python train.py --arch="vit" --model="multi-label image tagger" --dataset="simulated grey scan slices of phantoms with and without marks" --train_examples=245000 --image_size=32 --crop_scale_min=1 --horizontal_flip=false --rotation_deg=5 --color_jitter=0.1 --cutout=0.4 --norm="layernorm_no_bias" --norm_position="pre" --hidden_act="gelu" --head_dim=32 --fused_qkv=false --bias="all" --qk_norm=false --layer_scale_init=0.1 --parallel_block=false --moe="top_k" --num_experts=4 --moe_every=1 --expert_mlp_ratio=0.5 --experts_per_token=1 --shared_expert=false --patch_size=[2, 2] --layers=8 --width=160 --positions="sincos" --pooling="mean" --num_labels=13 --mixing="mixup" --residual_init="none" --optimizer="muon" --muon_scale="match_rms_adamw" --learning_rate=0.0049 --momentum=0.9 --nesterov=true --orthogonalizer="newton_schulz_5" --adamw_lr_other_params=0.0027 --max_grad_norm=1.0 --max_steps=5300 --batch_size=64 --epochs=1.4 --lr_schedule="cosine" --final_lr_fraction=0.05 --warmup_steps=530 --weight_decay=0.07 --adamw_weight_decay_other_params=0.01
Rows from block 4, named by matrix and row number. Rows with one number belong to one attention dimension. Each number is 50 + 15 x the weight over its row's rms, rounded and kept within 0 to 99. All counts start at 0. After the name is the row's rms in percent of the matrix's.
# v: attention value (model.blocks.4.attn.v.weight, 160x160), inputs 108-159
# proj: attention output (model.blocks.4.attn.proj.weight, 160x160, transposed), outputs 108-159
v.87 086:56 44 53 69 50 58 72 46 54 45 54 57 64 57 45 48 60 49 52 43 56 39 50 68 29 56 36 28 73 39 46 32 52 37 62 87 30 37 32 55 68 64 77 52 86 45 64 48 36 40 58 51
v.88 101:59 73 75 66 46 53 36 43 00 72 50 57 18 54 49 60 39 54 64 43 53 27 36 47 29 59 59 45 37 75 34 59 52 75 48 35 73 52 48 27 52 62 38 80 71 64 52 40 68 66 48 70
v.89 082:55 76 38 25 72 67 57 61 18 31 46 49 38 41 66 47 58 75 77 44 60 36 51 64 46 28 60 79 56 51 34 25 45 72 67 65 52 14 67 64 73 66 44 62 39 47 65 52 52 62 46 45
v.90 101:43 52 77 64 52 46 40 54 43 38 27 50 45 27 73 23 54 51 62 47 38 51 59 69 13 48 19 77 38 68 30 45 43 86 50 44 71 61 50 64 38 32 49 54 41 56 25 63 37 61 51 57
v.91 096:41 33 70 26 39 22 58 56 56 40 60 24 35 43 59 43 54 49 37 62 68 39 55 17 63 40 78 80 37 90 67 60 65 66 57 28 59 60 39 21 37 64 22 30 47 53 46 60 57 55 44 65
v.92 087:33 36 61 65 68 29 51 53 49 53 21 43 45 36 58 33 39 26 33 47 24 46 58 56 74 29 57 24 36 49 67 57 47 57 56 46 52 57 59 43 62 64 41 40 53 35 24 47 33 61 72 47
v.93 088:54 50 81 50 55 60 61 47 49 41 48 28 55 42 84 61 37 42 41 47 36 49 61 25 26 55 57 24 67 53 31 26 47 52 50 73 75 27 77 65 56 45 69 65 65 31 51 86 25 59 31 37
v.94 090:39 40 43 38 48 25 51 69 49 32 74 40 19 47 46 30 65 55 52 79 70 51 56 66 56 59 56 66 33 32 45 60 53 60 59 46 52 43 51 46 22 55 32 31 28 55 37 44 56 32 65 32
v.95 094:46 72 75 53 48 66 29 51 59 53 47 55 78 52 57 46 51 72 56 39 45 38 62 69 53 39 43 63 66 72 46 58 51 49 78 56 77 56 45 45 70 44 30 54 22 37 68 54 77 52 49 62
v.96 095:47 48 56 38 52 40 56 70 55 20 58 61 37 79 30 40 73 39 56 63 72 29 26 45 27 45 50 21 53 45 26 71 50 38 52 44 54 60 60 56 75 35 60 43 22 79 41 43 45 74 31 46
v.97 086:34 46 54 42 19 56 62 60 68 58 53 62 57 40 74 63 80 39 76 68 61 66 74 47 42 26 53 37 19 38 44 61 63 44 29 37 64 55 32 34 37 32 51 63 60 37 42 58 29 63 16 43
v.98 099:58 62 35 62 45 57 65 45 53 57 43 59 55 43 68 50 57 49 39 60 43 52 33 54 68 46 67 42 37 65 45 52 47 39 40 76 60 49 90 55 48 59 39 20 21 32 19 20 50 55 57 65
v.99 096:52 50 78 61 43 40 32 70 49 45 37 65 38 49 27 41 36 51 51 53 45 69 39 33 57 49 46 99 48 41 42 31 63 62 24 53 03 23 26 55 34 69 28 48 57 60 40 55 35 31 56 31
v.100 100:40 19 63 79 48 78 51 34 42 56 43 62 47 39 62 56 28 50 44 56 35 18 46 56 24 52 42 46 48 55 62 57 30 26 65 43 47 74 57 56 50 58 55 12 59 37 32 47 71 55 42 69
v.101 082:50 66 80 44 39 22 63 47 29 86 81 60 71 56 60 52 44 52 50 59 34 60 58 60 41 55 54 65 41 16 29 56 37 27 47 44 54 47 63 58 51 47 38 46 85 66 32 59 33 38 33 78
v.102 103:51 68 54 79 47 61 41 62 65 52 45 82 36 49 15 43 68 53 74 46 57 16 34 45 55 16 48 64 59 60 44 85 51 47 54 44 31 47 60 56 85 65 45 34 62 38 47 68 65 43 40 48
v.103 110:46 42 42 56 66 76 35 51 41 39 47 34 47 43 65 40 26 84 34 66 42 54 30 52 25 62 39 59 35 58 46 49 29 45 35 60 41 52 56 45 37 68 71 57 50 66 38 67 63 12 55 69
v.104 095:44 33 66 40 40 55 60 42 39 74 54 62 64 62 40 73 38 37 56 36 55 31 78 40 61 63 55 71 69 63 87 22 55 38 54 70 59 70 23 44 45 70 41 43 56 57 67 55 49 59 64 26
v.105 100:73 44 35 53 46 40 36 35 65 56 24 37 43 59 30 42 28 52 56 23 62 40 42 27 50 68 64 48 47 80 49 51 52 30 30 32 73 62 46 60 55 74 53 40 47 51 08 56 74 52 79 32
v.106 088:25 60 64 21 48 59 82 89 29 54 41 61 58 68 53 61 28 82 48 63 60 34 51 53 51 58 71 42 45 78 63 29 59 72 15 51 54 42 28 39 54 64 61 55 54 53 58 49 56 28 57 59
v.107 103:20 61 52 60 53 45 46 64 51 37 40 63 64 49 40 44 49 48 46 38 41 47 39 37 42 21 66 54 35 55 49 46 51 67 49 71 55 34 60 41 91 21 44 06 73 56 71 45 59 34 67 41
v.108 095:63 51 49 63 28 43 49 31 64 49 55 36 79 26 43 50 42 15 68 27 66 37 62 57 31 50 22 16 43 33 38 68 75 65 53 35 65 83 63 65 33 34 50 64 61 54 56 49 51 76 56 57
v.109 102:51 45 75 56 57 57 51 14 50 53 03 53 73 44 69 27 46 31 51 51 31 45 56 61 69 39 45 33 66 39 64 52 42 57 59 52 50 70 40 55 60 47 52 28 51 39 48 41 58 29 67 40
v.110 106:42 69 40 68 33 40 66 61 38 63 53 44 56 53 62 57 55 46 26 30 50 29 48 65 68 56 47 41 46 72 73 62 67 57 42 50 54 61 42 37 51 77 41 58 56 37 73 37 44 32 62 62
v.111 099:40 49 50 63 58 33 70 68 46 25 47 33 46 73 43 53 67 69 35 60 49 51 50 27 20 41 69 40 37 80 36 93 27 60 37 40 68 53 57 58 62 27 88 50 75 61 38 48 69 34 41 57
v.112 092:63 25 47 68 43 33 44 53 48 46 68 68 63 60 53 79 61 17 55 62 40 67 44 70 60 65 49 26 70 31 46 33 49 59 54 45 32 52 52 39 58 50 33 61 24 40 64 46 64 56 19 31
v.113 084:42 63 49 22 51 62 56 58 27 44 61 25 63 54 48 46 45 78 54 60 40 47 59 32 46 61 56 50 43 62 51 49 37 33 58 39 70 40 76 52 71 79 40 21 59 61 45 50 58 40 34 58
v.114 096:30 77 50 82 52 58 36 54 46 59 24 45 46 53 43 64 51 39 60 70 40 49 43 27 48 64 40 67 55 34 46 60 55 46 30 44 52 18 28 39 71 42 74 64 65 60 45 65 50 34 43 32
v.115 114:79 67 34 66 40 34 83 62 72 63 70 59 19 64 75 43 91 73 58 37 53 50 49 55 70 50 46 71 39 70 50 39 37 25 45 59 51 45 61 57 56 46 48 30 14 51 66 66 49 64 58 19
v.116 098:19 58 52 42 61 36 63 65 43 69 57 50 44 36 58 57 39 50 28 38 42 61 73 57 55 63 70 49 43 71 43 38 55 52 23 38 52 56 91 67 29 48 44 37 76 50 29 40 62 25 50 82
v.117 098:31 65 25 50 44 38 64 57 46 50 54 64 47 57 55 47 19 38 29 51 47 70 39 85 78 67 59 49 68 13 46 49 39 62 42 37 41 55 20 45 35 75 50 38 40 56 53 59 22 42 54 50
v.118 077:24 77 73 34 36 54 68 25 50 39 48 52 56 38 47 53 58 34 67 46 22 49 54 57 50 50 47 39 68 34 50 76 59 48 76 79 53 51 52 65 44 52 53 31 70 49 49 45 67 33 44 78
v.119 105:56 46 48 61 71 36 54 63 16 42 40 60 44 38 48 36 41 45 51 69 35 84 24 54 53 54 32 47 63 27 56 68 47 34 49 46 38 61 44 47 40 48 40 36 55 58 54 45 37 76 37 84
v.120 095:54 63 46 59 19 48 51 39 53 65 31 19 22 49 47 37 62 42 45 50 34 20 24 23 36 30 39 51 41 58 57 85 53 40 40 49 57 37 74 46 67 36 46 39 47 47 64 54 61 28 86 57
v.121 094:38 41 42 34 49 41 56 49 57 62 53 39 47 72 63 31 65 61 94 40 33 39 66 25 52 54 55 43 57 30 56 40 69 67 68 84 57 50 34 49 25 60 50 44 36 36 61 59 59 18 61 49
v.122 090:45 76 36 59 56 59 67 77 53 34 67 70 33 68 61 57 79 51 79 56 54 12 34 40 25 42 55 57 46 62 44 64 56 53 65 71 38 27 66 37 59 41 51 59 22 62 55 50 57 58 36 35
v.123 101:48 66 60 32 46 60 48 54 62 17 38 75 42 42 46 53 46 53 50 56 27 34 26 54 35 51 49 44 45 56 69 74 75 51 49 48 43 45 47 31 52 45 61 62 28 42 51 68 43 33 60 70
v.124 107:62 51 45 67 24 15 78 27 29 71 85 60 73 64 45 53 35 39 41 33 47 46 87 66 73 79 67 43 53 53 59 27 48 53 35 63 53 55 39 43 51 51 66 43 55 45 41 44 62 43 68 38
v.125 093:44 64 51 54 64 60 35 21 57 56 69 34 59 58 37 36 51 44 61 42 68 67 24 50 31 65 39 35 27 31 32 53 22 57 52 36 38 26 48 47 61 44 29 71 82 40 67 42 38 70 35 64
v.126 095:45 63 56 45 49 57 47 46 68 56 29 48 62 39 49 37 29 46 43 56 39 38 47 45 42 24 56 42 22 48 59 44 60 45 36 18 52 61 66 55 47 31 28 62 49 62 38 78 49 62 40 66
v.127 083:30 41 65 56 67 51 32 24 41 52 26 37 58 52 68 27 66 54 40 67 36 61 74 37 39 58 46 55 58 60 51 48 38 72 44 52 37 17 39 44 41 31 60 30 62 28 47 58 43 33 29 50
v.128 107:54 53 71 49 70 59 68 49 67 56 85 28 30 72 51 44 53 60 44 55 27 55 41 70 49 56 38 57 61 67 85 44 64 57 34 55 46 45 44 31 40 25 38 32 51 64 56 23 37 18 53 61
v.129 106:50 48 51 49 59 57 46 69 43 52 48 47 34 55 62 53 60 54 64 40 71 23 27 45 63 49 62 64 36 66 52 28 72 21 73 63 59 36 40 55 49 49 56 54 44 49 61 79 23 62 62 63
v.130 111:14 50 55 54 55 58 19 71 34 71 49 68 34 51 56 53 50 65 77 63 52 30 79 44 46 52 59 30 58 36 40 56 20 41 53 43 55 49 03 41 62 61 43 74 57 45 37 90 56 75 49 48
v.131 104:50 50 46 35 63 79 48 65 42 57 54 66 34 36 60 73 44 34 92 61 26 53 64 25 62 30 60 73 47 63 53 38 57 65 24 19 25 55 68 55 51 37 35 36 41 60 67 61 67 39 38 72
v.132 116:46 25 28 47 42 44 69 49 54 46 45 52 38 61 66 52 43 28 26 63 61 43 60 73 54 50 37 60 47 59 49 59 76 48 49 54 40 44 52 10 54 49 41 52 45 55 57 55 57 72 39 43
v.133 120:55 75 42 55 51 24 35 56 74 51 38 63 46 75 41 20 44 31 32 48 71 36 34 56 41 64 52 54 40 44 39 37 56 57 61 68 45 80 62 53 49 13 30 65 37 56 30 44 36 49 37 32
v.134 111:66 77 37 49 63 24 69 29 42 49 79 25 47 43 48 37 41 75 56 56 63 63 44 65 48 71 40 44 25 58 59 75 81 42 34 62 36 33 69 43 53 25 62 41 35 32 40 49 41 42 43 38
v.135 119:50 51 45 33 61 35 52 43 60 43 63 53 54 56 36 63 67 51 46 51 55 86 36 69 68 43 60 40 22 79 65 33 66 50 24 59 31 63 49 25 46 41 64 56 47 51 59 57 64 57 36 25
v.136 105:66 54 51 70 30 58 56 72 58 34 14 28 55 47 45 62 54 33 63 51 58 17 40 57 56 60 50 51 59 58 45 61 57 53 25 58 23 53 37 36 57 36 59 84 54 41 44 40 49 36 57 26
v.137 110:63 50 49 70 50 29 49 23 57 44 37 25 25 61 25 57 52 36 48 45 44 48 39 46 06 65 28 65 39 45 63 34 64 54 70 40 50 60 50 36 48 32 48 67 55 63 52 51 42 73 46 44
v.138 103:57 60 59 26 51 36 26 44 55 25 71 53 32 68 64 60 38 51 22 25 57 66 50 52 49 39 37 81 74 85 43 49 37 80 53 73 31 50 41 46 49 45 47 32 30 52 16 65 64 40 38 62
v.139 093:62 59 41 58 49 66 54 46 48 54 31 54 57 42 58 43 59 29 35 30 62 46 85 58 48 65 29 45 58 64 70 77 56 47 36 54 52 71 58 42 44 54 26 61 54 48 51 64 41 52 54 42
v.140 123:37 43 50 46 33 21 82 26 50 59 37 44 37 38 68 65 44 26 45 69 58 19 44 76 67 51 59 15 62 35 63 65 44 39 39 76 65 35 48 49 75 56 75 45 63 35 53 35 43 59 57 42
v.141 111:46 60 45 53 57 14 32 45 68 67 44 44 61 57 51 32 63 49 53 74 29 67 53 42 39 74 72 54 65 30 45 78 45 47 60 44 48 70 82 66 19 32 54 34 39 76 48 46 39 39 41 40
v.142 102:61 71 72 63 62 63 90 34 74 47 54 05 43 79 61 33 40 25 41 60 52 58 37 37 37 66 36 83 48 48 39 37 57 53 37 46 68 36 69 52 55 41 58 31 71 73 43 51 54 22 51 71
v.143 107:72 49 45 61 48 38 51 53 38 54 55 75 48 45 56 45 15 58 54 78 59 38 66 45 58 16 66 63 44 74 53 37 48 41 64 59 46 43 32 12 47 50 53 44 49 58 29 53 54 73 46 66
v.144 111:52 59 38 44 54 68 49 24 52 41 41 48 24 47 51 50 88 63 38 55 46 70 58 32 43 43 49 61 54 54 20 47 63 75 63 29 82 16 66 66 35 66 71 55 53 74 53 40 68 32 33 78
v.145 105:55 31 50 44 59 36 76 66 48 53 66 92 57 44 54 40 47 28 62 63 50 59 50 61 55 36 43 61 56 33 56 66 70 53 56 39 38 60 69 26 30 39 32 46 60 60 46 65 57 43 33 56
v.146 104:81 60 43 66 23 39 40 34 47 57 60 74 54 48 60 54 58 46 46 44 96 55 66 51 64 64 53 49 30 61 57 58 31 61 18 45 46 52 37 55 68 52 52 62 46 44 38 63 33 66 62 43
v.147 109:47 61 59 66 65 17 70 53 46 27 47 48 45 25 25 37 53 56 26 54 65 64 09 48 76 35 58 27 53 41 24 63 26 55 42 70 42 76 38 53 26 56 46 51 48 40 54 47 59 63 45 55
proj.87 087:38 50 36 53 56 33 35 70 46 48 55 59 57 52 51 65 21 52 49 44 52 47 39 27 72 70 70 59 54 41 47 77 56 53 25 56 57 64 66 64 32 63 22 88 24 42 60 44 64 35 65 53
proj.88 099:65 19 28 38 42 47 63 41 42 40 44 50 62 66 31 43 73 52 47 56 53 49 74 64 55 33 59 22 52 57 52 36 22 45 33 38 38 55 67 34 44 32 48 23 32 64 49 68 16 68 74 58
proj.89 079:43 23 53 71 62 55 53 70 65 75 63 60 66 41 49 70 31 53 49 56 41 27 38 33 64 40 39 34 38 28 61 63 61 43 61 18 41 65 65 54 49 50 58 47 36 37 24 42 54 59 58 75
proj.90 106:56 55 55 48 46 57 62 61 44 86 49 12 34 18 80 50 55 15 47 39 64 48 76 70 38 32 59 31 77 44 58 50 45 44 65 51 45 37 57 44 48 47 43 29 55 71 46 51 55 33 56 68
proj.91 089:38 59 47 41 35 60 37 36 32 58 33 62 49 74 36 40 31 42 50 57 40 36 70 69 33 24 40 49 69 54 84 40 16 50 47 56 38 57 45 61 54 25 51 22 65 42 57 41 24 46 44 23
proj.92 090:52 70 67 33 61 30 56 27 58 35 35 58 24 53 53 39 64 42 53 54 62 57 43 54 31 78 42 74 56 54 31 62 56 49 76 46 49 34 48 53 67 59 53 59 21 69 78 54 61 51 53 18
proj.93 094:51 56 35 56 54 35 53 58 45 58 53 70 44 55 66 28 52 52 39 62 50 49 36 47 48 49 62 51 47 54 67 66 71 52 55 39 27 64 11 23 43 66 42 58 62 53 48 30 71 30 45 67
proj.94 088:33 38 54 51 39 79 24 62 44 69 29 32 43 33 81 65 56 27 56 52 45 65 67 45 41 16 51 58 30 58 68 56 54 34 51 49 35 64 49 52 63 35 59 47 47 60 39 69 65 50 30 65
proj.95 091:29 45 35 59 60 37 62 75 69 64 40 52 51 73 18 30 45 32 76 53 50 67 66 64 75 31 71 47 45 68 40 27 48 74 41 74 57 40 60 34 20 61 62 45 81 62 56 27 51 41 70 45
proj.96 094:40 43 39 59 56 39 59 27 31 47 45 47 69 61 42 44 48 70 29 41 32 43 79 53 44 20 57 66 69 52 67 39 64 30 55 50 53 30 48 57 40 62 40 26 84 34 73 42 42 44 53 45
proj.97 086:58 00 62 65 61 35 48 38 25 44 43 62 59 59 42 20 59 60 50 71 82 34 24 38 65 43 46 43 78 55 46 37 43 44 71 64 54 28 70 31 71 49 47 71 38 30 54 57 22 30 40 33
proj.98 105:36 52 50 79 44 52 69 81 44 39 23 58 39 44 35 44 47 61 53 65 54 51 28 61 54 44 28 71 21 61 36 52 52 60 52 72 59 41 29 49 51 39 44 59 71 58 47 44 75 10 62 52
proj.99 100:50 76 64 33 61 46 70 41 65 76 44 56 44 35 51 50 69 53 65 21 70 53 69 43 73 73 61 37 37 39 28 19 59 57 66 51 56 40 81 33 53 46 50 70 59 49 52 49 61 71 28 36
proj.100 102:94 63 35 53 66 27 33 70 56 55 55 65 45 72 58 43 47 40 63 69 34 23 41 33 52 46 60 69 42 49 77 34 58 68 63 40 48 66 39 72 37 92 41 54 59 48 62 28 37 72 62 36
proj.101 081:42 69 48 52 40 35 39 71 48 77 58 62 64 56 59 33 69 52 48 42 43 60 59 39 65 66 66 21 45 63 52 40 29 71 67 26 43 65 52 56 41 70 66 58 71 47 53 52 33 66 44 53
proj.102 098:58 29 39 22 55 55 24 42 49 47 42 55 37 64 42 26 50 39 51 36 48 58 44 42 41 64 88 65 67 51 49 65 61 55 60 76 49 55 57 43 35 68 55 66 61 37 49 47 48 55 36 38
proj.103 096:87 99 34 36 23 30 40 40 83 41 47 52 52 66 34 49 49 39 32 41 46 48 59 37 62 68 59 60 10 73 58 34 51 55 26 36 25 66 43 30 61 55 30 60 65 72 69 54 41 45 73 22
proj.104 093:49 70 49 63 51 57 62 46 55 48 56 38 54 53 70 39 57 18 43 59 58 53 63 78 45 27 39 34 49 46 54 75 56 26 24 60 25 41 41 88 50 18 55 54 36 67 41 55 46 49 36 55
proj.105 103:56 59 26 31 41 46 62 52 55 26 55 32 29 39 44 63 33 41 44 43 62 62 62 68 46 68 46 63 42 41 58 37 73 55 28 35 56 57 65 55 68 61 53 40 41 71 66 63 54 44 43 56
proj.106 088:53 45 85 42 47 38 85 52 47 57 48 71 40 36 53 34 38 35 61 54 37 66 53 58 60 39 25 28 54 44 34 49 28 33 41 72 57 67 39 67 42 25 35 76 72 76 43 48 50 36 60 45
proj.107 101:68 55 55 39 73 45 48 62 45 47 69 41 56 28 51 58 55 58 49 43 45 71 38 33 47 69 30 53 53 33 48 50 25 64 43 62 71 31 31 38 33 58 54 43 61 72 45 06 68 59 49 57
proj.108 093:41 45 41 64 37 47 29 49 51 50 43 59 57 74 41 53 38 53 54 63 75 44 28 70 61 54 60 65 52 24 75 42 43 53 38 32 62 54 31 56 74 64 81 46 27 28 53 39 52 57 48 53
proj.109 102:63 40 53 37 28 42 42 41 57 37 38 19 34 42 54 49 49 70 65 60 27 53 54 49 35 30 31 27 22 57 49 51 64 54 53 45 48 73 43 38 55 65 55 59 21 51 71 64 71 89 00 57
proj.110 110:25 22 60 41 39 47 45 69 15 46 47 61 17 38 71 55 17 41 53 64 68 42 49 74 43 37 18 65 77 62 28 53 29 63 40 33 43 66 66 73 40 52 58 55 29 61 37 54 47 68 60 71
proj.111 103:67 34 60 52 45 46 43 48 34 56 49 55 55 47 63 64 32 51 39 57 49 38 71 35 45 35 52 76 49 71 47 49 04 63 11 49 42 39 45 42 48 74 15 51 46 64 55 35 31 68 65 29
proj.112 099:45 29 20 56 25 59 32 41 50 34 47 41 57 62 78 61 54 73 63 82 56 35 64 51 49 08 63 53 67 59 45 64 42 51 60 60 12 60 28 59 39 27 53 35 53 78 44 60 55 36 44 52
proj.113 074:53 79 66 33 65 42 53 37 50 46 44 51 49 42 44 66 59 48 73 36 48 52 66 59 49 70 38 33 46 48 20 10 55 62 59 61 03 63 33 37 24 69 41 62 65 68 35 51 31 49 66 38
proj.114 098:51 29 55 45 53 60 44 43 59 47 52 64 24 51 34 60 51 56 61 63 81 68 37 43 75 61 85 46 75 64 43 33 28 70 32 48 34 47 55 41 37 78 48 57 63 68 63 64 31 38 52 81
proj.115 112:32 46 48 66 35 54 48 49 40 52 56 50 66 62 51 34 64 44 58 65 44 43 47 95 49 45 57 75 57 60 56 67 42 46 37 40 46 28 50 58 33 16 53 49 85 57 53 33 32 35 64 35
proj.116 101:54 63 69 36 84 67 76 47 39 65 09 52 54 35 59 52 56 48 37 52 67 54 35 50 53 68 29 37 21 35 34 48 56 65 68 47 72 83 27 50 36 50 51 65 36 59 36 83 45 56 56 33
proj.117 101:29 65 56 52 27 61 65 64 58 48 48 48 57 29 70 55 48 71 38 33 51 63 54 29 43 43 57 34 41 69 49 25 72 55 59 73 65 58 83 51 34 42 29 42 52 57 49 77 59 56 53 63
proj.118 073:67 62 22 47 42 28 46 45 40 38 25 46 48 48 35 23 33 25 62 49 46 40 28 37 42 41 58 61 36 55 45 70 33 39 60 66 38 83 32 51 40 62 54 59 51 48 45 72 36 69 43 40
proj.119 094:37 76 62 88 64 53 47 44 52 53 41 52 62 49 48 54 57 65 49 16 50 36 59 30 49 42 37 47 34 63 60 56 46 55 54 43 37 69 59 42 37 25 42 43 30 45 59 66 71 53 72 31
proj.120 099:80 45 62 37 57 35 57 76 78 55 48 49 20 45 46 31 45 54 39 38 37 48 41 60 57 82 44 59 50 58 54 36 58 71 35 63 59 54 36 34 35 65 46 59 68 34 38 27 51 97 43 63
proj.121 107:35 50 64 66 25 55 40 41 49 76 36 48 52 50 49 43 50 39 47 53 51 68 40 50 56 55 44 38 58 78 23 66 51 39 72 42 35 23 56 38 32 41 57 46 63 61 40 76 32 67 28 44
proj.122 092:33 25 32 55 16 29 28 37 41 47 56 70 42 66 34 26 46 52 43 70 49 25 38 57 58 69 58 61 83 48 51 68 34 40 60 29 76 10 61 55 25 54 25 66 88 49 68 46 24 51 62 43
proj.123 101:68 48 30 20 25 60 38 36 50 42 63 24 36 39 53 38 31 24 31 31 55 47 42 25 49 46 46 61 62 56 20 39 50 51 67 58 46 90 57 58 55 44 37 34 65 58 44 37 32 65 57 52
proj.124 098:18 46 54 70 32 50 70 44 40 80 62 52 52 39 67 75 32 36 45 99 61 63 29 49 36 50 48 43 36 70 22 63 23 85 40 50 55 53 37 76 39 35 41 43 57 79 37 48 32 56 22 47
proj.125 086:44 38 72 50 65 37 34 56 62 44 58 67 46 48 36 47 38 54 60 56 57 35 64 14 63 47 80 54 47 55 81 42 57 40 41 50 74 54 68 24 58 51 73 45 33 16 60 44 45 49 33 53
proj.126 103:39 55 49 16 67 48 57 57 37 76 44 36 60 26 59 60 62 55 40 31 53 60 57 51 41 46 43 30 50 33 38 35 82 73 72 49 56 58 41 43 61 82 63 52 56 33 60 55 26 64 40 43
proj.127 083:84 41 66 35 62 46 54 53 56 42 39 58 37 41 57 74 53 61 61 31 35 25 29 14 53 54 49 32 29 58 42 54 35 72 65 43 32 45 62 25 58 79 55 45 50 62 72 49 45 70 34 30
proj.128 104:36 79 29 48 50 62 46 34 72 48 73 42 50 17 47 62 45 52 31 62 49 62 66 41 76 78 58 74 54 25 50 45 30 36 57 41 46 65 61 79 53 70 52 56 55 55 57 64 61 49 33 31
proj.129 106:68 16 39 40 74 62 64 59 40 92 39 73 63 62 52 26 56 55 53 33 24 60 32 58 50 43 21 63 42 48 30 55 50 61 44 48 35 60 46 57 24 36 53 37 63 71 42 55 61 33 55 38
proj.130 105:71 54 47 55 60 50 76 50 49 51 45 30 67 46 38 38 46 61 54 34 44 35 04 58 14 38 32 55 85 23 57 47 77 37 53 34 40 49 75 48 35 60 47 42 26 36 43 29 16 37 36 57
proj.131 108:26 59 54 25 43 35 50 42 53 64 32 53 27 65 53 25 42 47 36 32 71 48 38 99 39 41 27 48 47 39 27 60 59 39 76 58 53 55 52 33 56 34 43 86 42 52 34 55 57 61 61 34
proj.132 124:32 34 60 60 71 49 24 59 66 21 36 37 75 67 58 33 58 38 57 44 32 70 30 43 71 44 59 59 30 34 42 70 27 72 21 68 41 51 36 64 47 21 34 46 55 58 35 74 44 45 71 37
proj.133 108:44 09 46 53 60 39 50 29 49 59 74 59 76 48 90 62 63 55 37 64 42 47 16 43 62 66 40 46 88 36 69 62 40 41 25 60 53 32 48 38 53 59 70 14 50 45 74 70 44 78 72 56
proj.134 104:36 40 56 30 53 41 44 50 56 79 41 66 60 16 67 44 87 42 53 73 47 50 57 22 73 57 56 92 24 66 26 47 27 67 45 45 33 72 50 60 45 72 49 39 32 63 45 55 78 76 39 65
proj.135 099:36 47 48 50 34 28 32 43 53 54 62 63 95 35 50 48 35 50 42 57 55 41 44 22 32 33 48 61 55 39 35 51 31 60 43 84 43 40 36 34 50 48 53 42 72 73 14 63 09 43 70 71
proj.136 106:58 59 68 54 51 64 48 60 53 20 55 44 59 57 43 44 43 65 41 13 44 52 53 54 29 43 52 74 51 83 75 45 35 63 60 26 43 36 49 15 64 53 74 19 55 54 50 49 39 73 40 42
proj.137 112:50 49 33 08 31 62 44 45 36 61 56 48 49 45 60 39 56 62 30 73 54 62 57 70 82 43 47 54 58 78 54 51 31 21 23 51 57 40 22 65 59 47 69 58 41 27 64 61 39 54 59 20
proj.138 099:55 56 43 54 31 41 75 58 72 57 48 42 58 22 52 50 73 20 40 82 42 23 54 36 36 38 62 67 51 29 48 49 75 44 48 48 61 50 50 56 45 70 67 35 68 80 83 44 09 39 57 60
proj.139 099:48 30 61 65 77 28 33 42 70 31 62 52 52 73 64 41 76 34 56 43 36 74 20 39 52 41 61 41 52 15 56 46 31 42 64 57 40 71 69 25 66 52 32 22 47 48 45 31 60 38 56 47
proj.140 130:45 45 49 59 66 63 28 56 60 10 65 08 67 60 40 16 39 59 56 36 30 69 63 38 72 54 38 72 19 48 55 64 20 53 41 33 61 81 47 70 43 44 47 65 59 58 42 32 49 45 60 67
proj.141 118:44 35 53 54 66 61 47 53 53 57 46 71 50 38 69 53 71 31 52 62 61 43 20 57 60 31 41 17 50 72 69 52 52 56 42 36 58 41 64 24 41 39 28 34 66 40 49 73 60 61 66 45
proj.142 105:11 47 17 39 61 30 26 69 40 57 48 77 45 35 44 71 64 60 49 52 50 57 59 88 81 79 62 47 39 54 45 49 43 50 56 34 20 37 35 44 33 33 47 64 23 26 59 56 62 77 47 42
proj.143 105:43 26 47 50 34 53 57 50 36 76 55 50 50 73 67 47 46 42 43 30 47 58 57 50 57 92 42 68 62 32 64 62 52 76 28 64 40 60 58 75 33 39 45 39 50 62 30 52 50 51 51 59
proj.144 112:35 83 71 41 37 59 49 47 30 61 61 53 24 25 73 50 74 43 52 60 53 46 82 86 50 38 67 52 62 34 44 32 66 26 58 51 43 61 31 25 55 42 30 55 28 54 72 59 38 65 60 26
proj.145 119:40 37 51 56 37 35 24 60 70 41 25 35 70 79 81 37 60 58 50 31 53 47 33 64 70 65 50 46 43 75 66 68 26 39 12 52 81 44 57 47 29 57 59 42 74 42 36 61 54 67 58 35
proj.146 111:46 44 44 51 55 49 57 74 59 69 50 59 77 54 56 71 68 57 63 53 53 68 70 19 45 43 81 53 57 73 54 41 42 63 38 59 48 69 48 51 57 44 42 01 57 45 66 62 59 51 52 33
proj.147 112:56 47 41 56 34 60 40 43 42 29 60 59 62 71 56 38 22 47 44 46 48 24 74 34 30 56 51 65 26 55 57 49 44 68 54 47 61 72 41 41 74 78 60 28 59 38 36 43 53 49 64 87